config.yaml
model: "sound classifier"
train_examples: 26041
targets: ["melody instrument"]
num_classes: 20
norm_position: "pre"
hidden_act: "geglu"
fused_qkv: false
subsampling: 4
positions: "conv"
pooling: "class_token"
mixing: "cutmix"
init: "trunc_normal_002"
shampoo_beta: 0.95
adamw_lr_other_params: 0.0015
Rows from block 2 of a small sound classifier, named by matrix and row number. Rows with one number belong to one neuron. Each number is 50 + 15 x the weight over its row's rms, rounded and kept within 0 to 99. All counts start at 0.
After each neuron's rows are labels from the 100 clips, of 14848, where the neuron reaches its largest size: "top examples" is what is common among them. Only what is clearly more common there than usual is listed. The data: short pieces for a synthesised band: melody, chords, bass and drums. In brackets: how many of the 100.
# gate: MLP gate (model.blocks.2.mlp.gate.weight, 672x256), inputs 0-127
# fc1: MLP up (model.blocks.2.mlp.fc1.weight, 672x256), inputs 0-127
# fc2: MLP down (model.blocks.2.mlp.fc2.weight, 256x672, transposed), outputs 0-127

gate.106:47 60 57 38 76 66 57 49 36 45 61 62 49 77 52 81 44 60 63 57 46 30 46 38 38 54 15 63 19 46 45 29 75 77 31 51 31 63 39 48 53 53 43 12 18 36 44 63 64 31 29 60 58 43 45 65 40 32 33 57 46 52 61 56 41 69 41 66 70 33 41 48 46 47 40 40 36 81 45 45 52 61 51 66 40 52 27 54 38 60 46 43 62 27 62 91 48 64 24 48 64 68 61 34 50 78 40 60 68 51 61 47 30 64 47 42 60 54 75 43 37 51 31 59 61 34 54 58
fc1.106:60 42 78 63 68 69 47 46 56 44 62 42 72 47 45 62 37 59 55 55 52 78 41 33 53 37 42 72 46 40 63 32 49 50 55 75 30 32 34 38 37 47 54 53 40 36 44 33 59 46 38 24 47 51 50 53 37 70 47 71 65 29 36 64 37 56 37 56 53 27 51 24 51 61 70 62 53 83 73 47 56 40 39 57 58 37 33 43 31 68 69 27 39 18 26 75 39 58 37 62 49 63 35 63 36 64 49 66 48 41 74 75 47 62 78 68 45 45 46 62 54 71 61 37 38 34 59 55
fc2.106:71 30 39 28 44 44 62 75 56 71 38 31 49 33 82 41 46 33 55 60 24 23 46 27 67 31 70 49 41 48 53 30 45 35 50 47 31 55 51 39 51 74 54 73 54 57 40 53 44 64 74 22 40 48 42 51 66 51 50 48 36 52 64 70 43 35 77 58 25 68 41 43 30 74 46 37 50 51 57 40 47 39 57 42 61 39 56 42 73 38 46 63 30 91 73 27 35 38 30 08 36 21 38 73 30 58 48 57 54 29 50 40 51 48 67 46 45 50 60 13 53 50 53 54 53 64 76 71
top examples: sine tone (53)

gate.284:21 51 39 56 54 49 38 42 44 65 59 39 51 71 65 30 41 49 66 39 42 37 45 42 66 70 59 32 36 45 40 50 57 46 64 46 48 76 63 68 34 36 39 61 81 58 50 27 40 41 40 47 27 37 64 40 41 48 48 42 25 50 37 38 47 42 76 19 59 40 67 29 68 50 53 66 65 15 59 31 55 27 56 61 40 65 47 29 33 61 41 60 56 45 33 48 26 75 47 73 40 43 36 56 67 33 74 50 67 70 44 52 73 67 47 34 11 41 33 29 60 58 67 75 60 62 20 73
fc1.284:41 32 41 44 69 31 53 07 55 24 51 59 28 35 80 37 38 46 55 62 58 41 40 52 68 35 49 81 46 59 45 52 51 32 44 41 63 46 30 77 22 38 43 61 27 44 56 52 46 76 35 49 58 41 30 57 54 53 61 69 52 58 36 46 12 72 65 55 40 41 49 55 43 20 49 49 76 31 48 48 71 34 67 27 58 26 59 61 59 46 47 72 32 51 56 60 34 73 42 76 64 27 26 50 33 45 42 79 88 48 55 59 51 63 51 54 30 29 41 51 45 58 56 29 43 48 48 45
fc2.284:36 25 58 81 54 58 75 42 43 61 47 60 59 28 36 24 67 52 51 52 57 37 64 71 86 54 42 53 46 46 42 39 77 48 56 38 56 69 52 67 69 52 44 46 50 57 74 43 28 28 42 42 32 40 66 24 25 62 33 47 32 32 56 54 47 90 45 53 44 58 85 36 39 60 69 53 58 55 44 27 20 49 51 43 55 40 71 36 35 33 68 56 85 66 27 62 58 60 47 51 14 46 68 59 59 30 36 64 49 50 49 62 39 23 35 40 64 53 56 37 51 49 50 58 66 29 41 24
top examples: bell-like (100)

gate.404:56 69 54 46 74 64 84 59 44 51 63 42 52 31 43 27 63 34 68 37 38 57 59 59 33 44 44 16 44 53 39 54 36 40 25 34 44 63 55 46 49 45 41 45 64 56 57 35 38 72 26 38 34 44 88 66 47 35 44 73 87 71 41 64 36 48 52 35 66 21 34 45 37 41 42 47 60 51 54 38 58 55 43 43 46 52 14 58 61 37 47 66 55 60 56 41 36 69 65 67 27 52 10 63 50 37 99 61 49 66 44 48 69 46 67 44 72 42 61 36 65 38 51 42 53 35 45 77
fc1.404:44 86 95 27 28 63 47 43 39 33 43 76 50 30 53 83 60 28 30 62 47 55 36 67 52 52 70 54 47 45 66 38 56 55 37 73 58 38 45 45 68 46 37 76 44 47 54 25 58 54 63 46 28 69 63 51 60 46 47 53 40 74 46 55 61 78 47 45 61 39 52 44 58 63 53 50 55 74 52 50 75 70 78 42 37 48 25 46 35 44 47 80 56 66 20 47 74 78 76 65 43 24 56 42 54 39 87 63 55 29 64 45 55 53 34 33 56 23 50 52 74 56 61 43 43 37 40 63
fc2.404:47 61 22 51 73 66 40 47 46 39 75 55 43 40 48 41 60 37 70 46 37 45 64 18 56 51 58 60 48 45 54 25 39 66 57 82 57 39 71 56 33 53 42 40 33 46 44 65 44 58 35 35 63 32 60 18 33 51 25 72 50 70 58 64 64 18 48 82 45 47 69 46 51 56 58 55 50 59 54 44 83 51 54 40 49 46 52 48 43 61 62 43 54 52 33 50 48 85 71 60 84 21 28 38 62 61 47 27 27 51 91 67 63 58 45 47 39 64 73 44 20 61 36 40 50 47 51 47
top examples: sine tone (34); plucked string-like (34)

gate.187:52 42 45 33 74 25 24 46 65 37 52 46 47 52 44 43 68 59 77 54 44 55 61 75 67 73 49 38 48 33 32 16 60 62 69 24 15 22 29 42 81 68 49 29 42 57 64 45 52 39 67 42 42 60 70 68 29 37 46 55 48 74 47 35 56 44 78 56 52 26 50 54 58 47 35 52 58 47 47 68 62 39 61 54 49 43 17 35 57 46 71 46 39 52 42 62 35 54 42 72 54 59 46 25 74 67 76 67 26 15 71 37 51 40 40 18 46 42 38 59 52 61 71 51 59 47 35 99
fc1.187:49 51 33 60 37 19 27 65 44 42 34 41 29 45 56 43 51 54 75 36 57 75 40 36 36 68 41 47 47 23 50 39 45 52 60 14 44 41 38 26 60 76 42 52 45 68 36 65 41 62 47 46 33 55 70 76 50 43 42 43 64 71 24 58 76 33 80 45 43 46 42 29 48 46 47 50 23 59 55 51 58 47 69 28 61 72 29 34 36 58 47 37 48 63 51 54 58 30 64 54 35 58 53 00 61 61 93 73 14 52 53 38 34 46 43 64 46 54 53 50 47 52 69 15 49 51 51 64
fc2.187:70 54 47 71 26 51 42 30 36 25 58 26 86 37 49 52 36 84 18 59 26 71 64 55 61 53 24 67 32 17 56 58 57 42 65 95 51 56 40 59 30 65 57 63 51 25 66 53 47 25 72 47 41 44 70 51 54 48 41 16 67 35 46 60 50 48 51 59 36 67 39 58 53 65 33 21 55 45 64 39 46 48 47 42 37 44 71 59 41 28 42 72 47 50 51 35 55 27 53 45 71 52 31 26 49 53 33 31 67 50 26 38 40 70 73 59 36 52 40 67 56 37 34 36 41 35 86 26
top examples: bowed string-like (76)

gate.96:32 51 62 38 44 62 36 59 55 36 52 34 55 50 60 80 65 60 68 67 56 68 56 39 26 31 54 59 31 58 58 22 52 67 46 62 51 61 72 49 23 42 54 61 60 60 57 47 78 43 49 56 43 80 41 78 50 54 74 56 44 49 64 49 52 54 72 63 66 26 43 26 72 69 71 45 32 65 46 40 69 52 45 31 33 31 51 36 13 44 49 21 71 47 46 41 58 82 38 47 58 48 31 48 31 27 63 56 57 60 71 37 66 63 77 41 50 59 28 27 47 69 42 54 37 62 43 54
fc1.96:43 67 36 65 36 41 52 44 62 40 67 80 47 51 72 28 44 31 54 34 73 45 33 45 74 86 50 50 50 26 51 54 39 46 50 44 51 55 29 77 52 42 33 55 30 58 56 66 27 48 50 27 61 40 36 40 53 62 25 43 41 22 38 56 51 29 76 36 18 42 52 50 60 50 58 34 66 30 43 41 48 40 78 34 68 35 58 19 40 39 15 63 55 39 57 40 28 54 44 49 44 30 48 32 73 47 44 34 39 54 33 56 60 40 35 53 81 32 46 59 36 28 56 56 62 51 51 67
fc2.96:42 63 57 52 33 63 29 62 23 38 67 49 43 27 68 64 42 62 58 59 48 43 48 66 29 63 17 34 63 82 44 31 65 52 23 69 54 60 58 08 21 58 39 54 52 34 59 53 63 65 56 60 43 37 32 38 31 45 51 58 60 32 61 46 46 64 67 42 77 20 64 07 33 53 57 60 50 45 49 80 55 65 52 38 23 46 72 62 43 23 38 31 49 48 27 68 58 63 72 58 67 67 61 25 29 47 53 60 55 32 55 25 46 36 54 46 36 75 65 75 32 48 50 29 43 47 45 72
top examples: bell-like (90)

gate.211:34 24 52 64 43 63 47 64 62 28 65 60 38 53 48 19 44 68 23 82 39 59 48 53 64 35 34 58 45 48 61 37 60 30 39 41 57 55 54 55 44 44 64 66 50 57 50 67 71 55 56 60 49 43 37 33 59 57 43 42 43 59 62 41 68 40 45 35 53 51 08 53 68 59 29 50 43 37 44 29 50 26 61 71 67 56 41 56 59 68 37 34 72 77 47 43 48 26 63 37 20 46 50 55 24 47 00 75 63 32 30 51 28 40 66 67 27 26 48 48 48 45 57 45 37 29 56 70
fc1.211:30 57 38 67 61 60 52 46 72 60 75 52 69 63 55 38 47 78 38 54 88 46 33 56 47 52 28 56 43 73 75 21 29 43 48 37 72 85 25 64 36 40 55 66 67 63 39 72 60 46 73 69 47 55 51 65 39 45 43 57 88 70 32 36 44 48 61 48 61 47 40 56 53 43 34 39 40 66 41 42 35 31 58 65 37 39 47 45 54 57 34 30 49 63 51 66 46 52 35 53 30 60 52 39 58 42 21 61 66 41 41 34 34 30 57 48 64 15 78 44 41 58 53 12 15 21 43 56
fc2.211:55 24 45 74 82 53 33 51 42 70 44 56 30 37 60 33 44 29 51 71 45 52 38 49 55 63 51 67 51 76 39 56 36 70 70 15 54 58 55 56 50 72 45 23 39 30 77 54 48 45 71 82 65 61 44 54 56 26 62 57 53 47 20 51 73 71 69 47 60 59 51 55 63 47 77 78 49 48 46 55 42 59 68 42 63 78 58 47 57 59 47 44 74 67 35 47 38 31 69 41 59 50 44 51 65 48 28 61 55 44 42 61 63 22 35 55 66 60 30 70 47 53 42 64 50 35 64 23
top examples: bowed string-like (100); melody instrument: bowed string-like (100)

gate.161:31 56 44 50 51 38 57 51 61 48 65 38 39 64 78 47 63 53 75 46 15 60 52 70 74 40 31 61 35 45 60 52 51 31 42 28 49 47 61 49 19 38 31 47 26 57 34 49 36 33 22 48 58 40 39 29 44 40 58 54 64 60 42 64 51 70 28 50 57 42 31 64 51 61 76 69 41 50 64 72 30 60 45 56 74 60 59 51 38 30 65 64 68 56 62 47 59 46 61 45 46 59 52 24 62 34 56 52 37 36 60 43 56 39 77 38 37 69 54 34 46 57 58 65 62 83 44 56
fc1.161:38 57 41 45 50 17 30 73 33 55 69 28 35 46 56 25 58 59 60 48 28 40 41 65 49 43 47 45 26 58 73 29 36 37 57 57 46 54 71 52 22 23 34 72 72 46 43 48 57 43 54 72 74 71 51 35 63 44 99 26 44 40 60 79 35 56 37 61 61 59 54 46 77 35 79 70 53 61 64 81 46 73 46 86 33 39 53 39 37 62 42 70 66 54 76 30 35 55 52 61 13 69 61 22 61 44 68 72 47 61 76 60 45 42 49 52 65 60 62 44 36 30 71 45 34 35 66 47
fc2.161:26 40 44 29 58 59 55 56 43 00 28 76 57 42 66 44 42 47 35 37 69 52 41 38 37 41 39 42 49 58 83 46 30 36 40 31 17 62 47 34 56 65 52 65 59 56 66 63 33 63 54 52 15 46 38 48 35 52 80 41 60 66 48 41 65 36 32 49 61 39 42 78 36 44 43 49 50 25 47 63 60 55 59 55 50 61 65 81 47 38 58 58 65 27 35 46 53 54 36 64 58 46 59 71 69 67 70 49 56 60 66 40 56 59 52 59 59 58 59 30 61 21 41 24 46 49 35 47
top examples: harpsichord-like (66); melody instrument: harpsichord-like (63); marimba-like (36); melody instrument: marimba-like (25)

gate.213:57 58 38 70 71 45 34 33 50 50 43 72 42 32 15 32 77 62 40 50 42 37 61 33 35 28 63 56 52 68 60 28 29 56 40 48 56 51 61 47 55 59 55 75 50 71 46 23 50 67 40 65 63 59 51 33 55 77 51 62 46 59 43 51 52 57 34 59 37 58 70 68 53 65 69 51 43 24 46 64 69 62 44 28 79 46 52 49 69 40 65 40 54 59 32 68 33 54 43 34 57 56 28 55 29 36 62 79 53 40 92 29 48 44 79 50 41 50 55 34 64 35 26 57 74 71 47 68
fc1.213:43 51 45 47 66 25 37 32 66 29 91 38 58 17 34 78 49 47 42 56 49 38 57 52 38 51 48 62 49 72 57 41 40 48 47 62 78 60 47 34 37 52 60 55 49 61 41 41 56 71 43 81 46 44 39 32 43 29 27 34 37 50 45 19 62 31 48 39 50 34 63 53 53 52 34 56 55 27 48 48 70 46 54 50 65 60 14 54 66 34 44 62 53 45 35 40 53 41 46 55 80 18 25 84 35 43 59 66 40 27 49 44 49 74 77 44 75 70 48 41 45 80 57 49 46 70 59 52
fc2.213:46 45 49 53 64 67 44 43 50 59 46 51 74 47 44 79 27 17 26 47 45 68 62 37 46 35 36 40 70 63 93 56 51 37 28 32 46 18 54 71 38 53 59 69 45 54 41 53 36 62 49 58 67 50 60 47 51 39 68 49 55 76 88 59 45 42 37 77 47 62 70 71 60 63 37 67 40 55 45 57 41 59 27 48 62 58 23 29 54 54 36 79 51 45 45 56 25 45 46 24 23 60 48 46 23 20 69 36 58 66 61 41 18 38 34 39 37 37 39 36 55 33 32 54 41 56 48 27
top examples: sine tone (93)

gate.443:43 49 35 44 44 55 72 41 70 26 44 44 62 38 42 61 44 39 51 59 83 38 44 44 62 34 37 53 52 48 43 51 66 39 70 61 79 47 36 47 21 35 74 63 42 49 64 58 53 70 25 34 41 50 87 47 74 66 55 70 81 62 23 58 35 45 65 26 30 33 45 49 63 44 60 51 37 48 27 51 63 37 28 42 44 40 41 35 53 54 48 62 52 28 36 53 56 57 70 58 31 34 53 44 57 55 35 42 58 35 56 21 53 74 44 40 58 56 14 46 55 77 60 51 48 55 62 49
fc1.443:59 50 39 23 43 53 46 35 46 44 39 69 45 60 52 51 56 61 70 70 34 30 49 48 62 53 50 45 60 42 53 35 54 51 64 61 59 43 34 61 48 39 38 35 68 65 43 60 43 35 30 40 40 46 40 55 46 73 68 59 49 40 36 47 31 46 43 34 58 62 64 32 68 55 49 45 39 38 57 23 57 66 69 52 70 25 33 29 57 59 36 57 82 65 20 49 61 40 59 38 57 52 62 53 64 61 43 35 28 81 34 54 64 50 29 34 59 57 33 43 22 37 38 42 50 74 60 36
fc2.443:02 49 57 43 56 64 67 23 48 48 49 75 50 51 65 51 83 50 56 19 64 45 54 44 97 63 43 93 44 50 71 62 51 56 81 24 44 60 65 43 23 73 58 48 61 58 47 66 65 34 48 40 42 55 90 46 34 75 44 55 54 42 56 58 50 64 67 65 62 37 39 75 43 76 50 48 27 60 46 58 59 33 86 59 70 42 58 55 39 18 59 41 26 24 52 56 64 47 40 58 54 40 58 44 53 63 53 49 57 70 50 33 42 75 52 71 44 55 72 67 66 60 50 73 53 37 25 41
top examples: harpsichord-like (60); melody instrument: harpsichord-like (46)

gate.136:35 48 50 33 41 40 60 66 62 07 57 54 59 63 41 76 45 69 46 32 49 61 50 24 54 56 43 32 51 52 36 43 58 48 51 43 14 31 58 33 42 47 68 36 47 63 34 34 84 59 60 61 65 31 53 54 49 42 32 22 55 66 24 38 47 54 21 47 88 65 57 69 71 48 50 66 30 45 47 58 58 66 54 55 63 48 43 62 46 56 39 25 60 53 62 49 40 24 45 78 66 30 63 51 35 30 59 81 84 53 53 39 66 28 24 55 30 52 63 31 34 79 51 67 34 36 27 63
fc1.136:49 51 28 57 60 50 49 43 33 76 26 42 52 50 50 74 58 54 38 57 43 58 23 43 63 39 62 54 37 45 72 49 51 61 70 57 51 44 66 27 65 83 38 61 36 84 54 61 48 49 29 49 52 55 43 38 67 58 33 85 57 42 51 37 63 45 45 51 57 59 20 35 42 41 60 58 47 83 39 50 62 51 20 17 68 58 36 39 47 59 58 55 47 48 44 52 39 16 52 32 57 81 59 42 42 49 27 61 44 46 52 33 32 45 54 44 39 63 38 63 64 55 47 21 77 59 16 75
fc2.136:57 43 34 33 54 66 56 60 66 65 54 60 52 64 59 56 30 64 39 29 40 42 64 62 43 44 52 63 62 43 51 48 27 43 58 49 58 55 48 50 49 72 55 69 36 47 43 55 59 73 73 47 49 57 35 46 50 53 46 32 70 70 48 36 47 39 39 34 57 37 43 77 63 72 30 77 47 54 52 51 76 70 52 50 43 17 25 52 67 81 52 65 62 76 29 68 37 51 46 52 20 44 73 61 41 75 94 72 52 23 85 42 53 61 58 54 66 44 54 49 62 62 50 69 46 76 33 50
top examples: harpsichord-like (26)

gate.272:53 58 29 51 44 68 70 42 66 48 31 41 56 68 58 50 45 26 49 95 50 71 40 29 55 61 34 56 56 46 67 23 32 77 53 74 60 32 43 27 37 54 49 74 26 43 49 64 59 55 41 69 04 40 29 62 64 45 73 61 49 58 33 44 47 65 16 42 66 31 76 48 32 57 71 32 45 50 44 64 48 54 53 42 76 31 32 46 51 27 60 30 51 38 32 49 57 45 58 45 28 67 50 50 69 15 55 52 71 42 54 50 66 60 56 50 60 69 43 60 39 47 49 65 43 42 13 55
fc1.272:42 44 74 51 35 36 55 52 61 61 55 48 58 57 31 27 75 50 50 64 59 25 56 75 39 52 32 46 70 51 42 48 63 48 42 50 52 36 25 32 36 59 57 70 53 45 35 56 66 67 42 48 62 17 40 32 48 42 37 40 54 35 31 28 34 56 83 57 37 66 64 43 32 58 63 51 48 64 51 56 56 28 25 67 43 59 46 55 48 61 50 55 39 51 49 96 47 43 72 56 31 33 60 62 25 55 42 52 57 37 58 51 52 33 55 07 33 31 62 36 12 36 40 61 45 32 61 59
fc2.272:61 53 61 25 49 62 36 83 69 63 51 52 19 41 66 66 51 52 82 42 32 58 51 25 59 31 46 60 72 59 31 39 28 35 45 61 43 70 35 56 40 48 52 69 54 57 37 31 45 70 65 50 80 34 30 45 45 32 68 53 57 58 46 68 47 44 45 63 69 44 55 31 54 56 68 60 36 35 58 41 50 46 40 59 48 39 58 50 47 48 77 57 58 44 53 42 61 33 46 33 64 65 45 54 56 32 51 32 39 72 58 44 41 63 47 46 60 46 58 46 70 58 51 55 70 47 63 70
top examples: sine tone (42); electric piano-like (26)

gate.657:64 37 58 42 36 31 20 55 33 30 66 46 34 37 81 54 70 62 49 47 44 42 64 42 44 31 59 73 66 39 16 60 59 55 53 21 19 62 40 51 43 67 44 27 45 45 39 29 66 39 70 64 66 61 30 38 49 45 22 51 77 55 43 43 51 81 35 68 71 42 30 61 94 28 66 59 45 70 24 43 57 51 56 47 57 33 48 41 66 42 66 61 38 63 66 46 60 42 36 87 46 45 75 48 70 54 56 38 74 45 40 58 37 47 74 36 45 48 40 50 60 36 57 46 39 48 53 31
fc1.657:47 57 43 18 38 50 53 42 47 72 53 65 61 84 49 56 26 40 60 37 28 43 71 42 61 59 46 48 36 51 62 69 48 63 28 58 47 51 32 50 57 53 77 72 52 76 71 78 34 46 37 16 49 31 70 97 36 59 60 52 25 64 47 36 54 27 47 36 48 39 57 47 53 55 40 41 60 50 58 43 56 36 51 53 36 77 46 75 58 54 32 50 43 39 62 53 59 46 61 35 60 58 51 37 44 49 42 61 54 44 58 72 49 58 28 39 34 63 32 50 62 47 58 78 57 50 29 70
fc2.657:92 59 39 69 40 30 31 34 48 62 58 33 50 42 38 26 48 24 71 27 44 39 31 40 54 72 62 71 29 49 53 36 23 52 70 61 49 67 81 32 50 48 32 57 72 65 49 47 47 72 71 61 32 74 38 49 69 54 61 38 75 26 45 41 18 57 60 68 75 34 50 60 38 51 61 54 51 49 56 45 58 43 67 59 46 63 47 67 44 56 57 54 58 45 55 58 62 53 30 62 71 44 61 40 43 44 70 35 50 67 48 38 41 50 46 41 58 40 26 45 59 43 53 33 54 51 36 47
top examples: bowed string-like (40); saw pad (40); melody instrument: bowed string-like (37)

gate.330:63 48 59 70 62 25 46 58 54 36 44 73 59 48 25 46 28 39 16 48 67 53 38 57 39 25 35 47 73 48 34 58 63 41 47 62 41 27 46 33 42 42 63 52 54 74 58 56 19 38 70 53 31 66 34 62 52 52 38 44 60 57 24 36 53 64 47 50 40 70 47 70 64 53 53 08 57 70 48 27 67 47 87 41 30 22 64 52 51 48 56 44 56 66 43 48 32 64 46 39 62 34 40 61 43 38 13 27 52 49 47 55 50 68 74 47 66 64 66 37 21 24 64 31 46 64 28 60
fc1.330:47 57 62 66 64 31 54 51 54 55 74 50 60 49 61 44 75 49 39 56 26 57 52 53 62 68 26 45 45 28 49 26 41 72 48 43 60 45 63 57 46 41 24 54 60 70 44 63 19 35 65 57 56 41 41 41 01 80 37 34 41 54 67 67 70 51 68 60 41 61 56 53 34 37 32 22 69 50 40 56 55 54 73 35 70 55 21 64 32 74 53 49 52 33 63 43 77 39 40 36 62 19 40 41 63 49 61 62 17 08 60 40 67 46 65 70 56 66 69 34 57 57 40 20 43 59 51 82
fc2.330:56 23 57 68 52 54 39 54 43 49 48 53 58 46 57 64 55 29 23 56 54 56 73 54 47 53 62 64 51 88 35 58 32 46 58 54 46 57 45 48 41 71 48 38 34 64 63 69 00 65 42 45 54 52 50 49 43 44 39 49 55 62 58 53 65 51 60 69 48 58 42 53 43 57 72 56 38 41 33 31 29 28 49 59 77 21 77 26 50 56 52 62 58 62 47 47 33 60 57 33 47 59 37 50 56 62 56 58 38 42 70 49 90 64 49 61 71 17 52 47 55 75 49 22 26 66 51 77
top examples: string section-like (72); melody instrument: string section-like (69); flute-like (25)

gate.216:43 25 50 42 49 52 52 36 65 60 47 33 36 29 31 60 58 67 38 59 42 45 32 44 45 26 62 42 56 23 82 71 63 33 38 38 54 32 49 42 40 50 58 54 37 51 24 46 50 63 39 46 95 51 33 31 76 52 19 91 48 46 58 45 55 53 46 54 69 45 62 36 38 37 42 71 42 54 41 39 48 55 59 65 73 58 64 52 41 47 59 73 66 52 79 67 62 64 44 22 43 38 43 56 49 42 41 13 71 71 45 70 60 30 41 33 43 52 18 37 46 35 57 43 37 46 62 55
fc1.216:47 67 39 47 22 74 66 56 41 55 45 74 58 67 62 76 39 32 48 36 62 67 33 47 19 77 53 68 63 48 31 45 28 66 50 67 47 38 53 60 51 17 40 64 47 72 66 52 57 69 33 40 62 12 37 39 52 48 58 61 45 59 65 31 59 19 49 36 43 41 19 31 60 57 51 34 66 45 33 49 36 68 26 45 39 47 47 16 35 51 62 45 48 54 49 38 35 76 52 53 39 56 36 54 30 60 34 85 42 36 30 51 40 87 57 65 48 37 45 62 19 58 46 27 51 32 45 61
fc2.216:14 85 36 67 41 31 35 48 83 49 40 40 75 34 68 44 59 58 64 43 52 44 56 60 64 70 57 60 78 52 43 67 32 61 50 62 21 82 59 28 51 67 66 85 78 28 39 49 28 35 65 51 45 56 63 43 49 71 62 55 75 48 60 46 53 49 46 54 50 48 60 46 71 43 44 51 46 75 43 39 67 73 68 46 61 35 74 45 53 22 71 61 60 33 57 52 42 82 48 36 16 49 60 61 68 49 38 76 27 43 71 42 42 57 54 59 63 36 36 21 31 42 30 52 56 44 66 39
top examples: sine tone (99)

gate.143:34 60 11 31 31 67 31 62 27 43 47 44 63 55 51 38 33 56 42 48 42 47 40 57 54 24 37 27 44 61 62 44 48 55 62 72 38 64 69 52 53 52 27 56 54 42 43 30 50 68 58 30 62 51 48 48 73 44 75 34 46 81 39 47 46 19 59 55 20 38 49 52 33 23 37 43 68 47 35 69 74 51 66 42 76 30 76 44 65 51 63 62 46 72 71 57 59 37 51 04 38 51 31 51 51 34 48 63 52 56 58 31 54 60 48 49 01 36 35 30 25 41 45 38 59 41 52 66
fc1.143:64 53 23 39 70 77 31 43 69 47 83 62 56 55 29 64 34 49 39 43 58 49 48 48 28 83 46 22 60 36 44 45 68 48 83 35 49 66 51 44 48 49 39 46 83 35 43 30 73 29 60 40 52 63 35 42 84 34 55 64 66 22 29 56 43 06 62 56 62 48 99 65 51 55 54 55 31 63 63 41 38 48 52 53 55 55 77 73 50 52 35 22 31 42 32 39 74 44 57 37 54 57 68 57 36 59 10 65 57 27 51 49 63 77 56 72 34 50 53 42 35 51 61 49 56 24 48 36
fc2.143:43 39 59 64 49 28 56 37 57 49 48 49 43 44 71 71 69 46 41 54 67 20 54 64 58 39 39 52 49 08 32 54 40 42 59 67 48 44 30 16 54 64 68 67 56 36 35 59 65 85 46 39 51 59 37 55 48 55 22 14 77 58 38 89 54 47 33 38 45 39 44 45 40 65 67 32 56 48 67 41 68 71 74 58 41 40 73 60 60 42 40 18 48 85 46 31 35 75 38 63 64 47 53 59 69 73 49 35 42 48 26 59 34 55 84 70 45 56 64 58 37 37 44 33 28 40 72 60
top examples: bowed string-like (35); clipping (25); text has "clipped" (25)

gate.322:54 31 40 52 81 67 48 46 77 41 49 73 80 52 67 39 64 36 41 57 47 31 33 62 43 31 37 43 83 46 62 53 48 19 38 19 52 37 33 74 43 46 35 35 72 54 47 26 50 55 73 49 55 31 29 38 20 55 46 82 74 50 45 50 69 41 60 49 72 64 66 26 56 62 28 63 69 37 43 45 64 68 44 44 53 40 54 42 41 18 62 47 50 64 29 71 63 47 30 23 16 34 64 51 56 58 58 61 47 77 32 69 31 40 79 58 52 66 56 70 51 54 54 48 52 39 54 45
fc1.322:36 56 61 35 49 59 53 81 36 49 80 20 25 72 66 60 37 68 33 29 49 71 62 49 66 42 42 35 48 50 60 47 40 64 28 46 33 37 38 41 49 40 63 67 48 44 83 34 57 53 16 59 34 21 42 56 56 68 56 65 29 44 50 62 64 74 34 65 56 41 47 49 68 83 44 68 24 40 74 49 92 47 62 38 75 37 38 63 48 42 77 52 43 57 55 39 13 47 49 49 54 28 75 51 64 52 34 40 61 62 55 74 46 50 67 60 58 43 26 32 59 43 15 83 57 50 59 56
fc2.322:72 21 59 52 26 57 43 26 83 31 52 52 36 02 64 42 41 61 29 48 50 50 47 35 34 41 29 57 46 37 40 51 52 42 29 59 50 63 41 83 38 40 71 49 69 62 64 64 51 27 92 22 39 49 39 41 48 60 48 43 55 47 35 55 31 48 46 50 60 14 54 59 25 38 71 57 72 63 50 57 82 46 47 57 40 63 71 62 51 34 61 60 43 72 39 12 53 36 63 42 50 68 53 52 66 32 52 46 44 75 71 54 41 20 46 52 60 46 73 58 48 52 56 67 55 67 41 66
top examples: bowed string-like (63); melody instrument: bowed string-like (58); string section-like (39); melody instrument: string section-like (30)

gate.100:60 48 53 44 52 38 40 42 51 77 43 41 29 52 69 48 28 86 19 32 59 63 44 75 36 28 68 49 35 47 60 30 49 50 64 59 21 41 27 54 37 48 50 57 48 56 56 43 37 25 44 53 58 47 44 62 31 79 54 56 22 50 57 58 65 62 39 57 46 78 47 34 54 45 37 50 48 56 47 79 44 48 63 54 39 54 57 26 54 62 44 08 57 77 64 35 25 44 69 45 71 45 51 62 72 47 45 52 54 57 48 48 69 74 53 33 70 57 48 74 50 18 42 30 20 32 50 37
fc1.100:67 57 22 46 35 56 32 47 38 48 55 34 46 57 35 55 90 34 59 50 52 66 71 44 54 74 19 38 32 46 63 42 56 53 35 59 72 34 71 50 51 64 40 54 47 60 49 67 66 49 43 63 40 40 51 63 55 49 47 30 53 56 57 66 39 48 53 49 44 31 43 75 34 39 61 64 54 35 49 36 32 55 37 65 69 56 46 62 40 12 85 61 36 39 30 48 68 56 29 85 42 41 52 59 42 41 47 50 52 69 39 29 30 54 32 57 32 65 23 33 36 29 77 75 85 53 54 56
fc2.100:55 61 32 58 19 57 29 46 31 47 36 46 46 72 61 62 68 65 51 62 45 56 19 61 52 47 59 59 53 59 82 54 38 32 58 70 61 38 11 63 33 48 36 34 74 48 58 55 59 25 48 50 28 38 33 52 45 54 50 39 66 24 70 48 55 45 65 65 46 48 66 58 38 07 40 58 50 49 69 52 53 54 62 51 42 43 85 55 29 35 52 34 38 59 62 62 63 21 73 48 53 50 49 52 56 53 42 27 43 64 44 45 60 67 52 43 62 69 62 40 55 47 35 66 60 38 20 33
top examples: sine tone (65)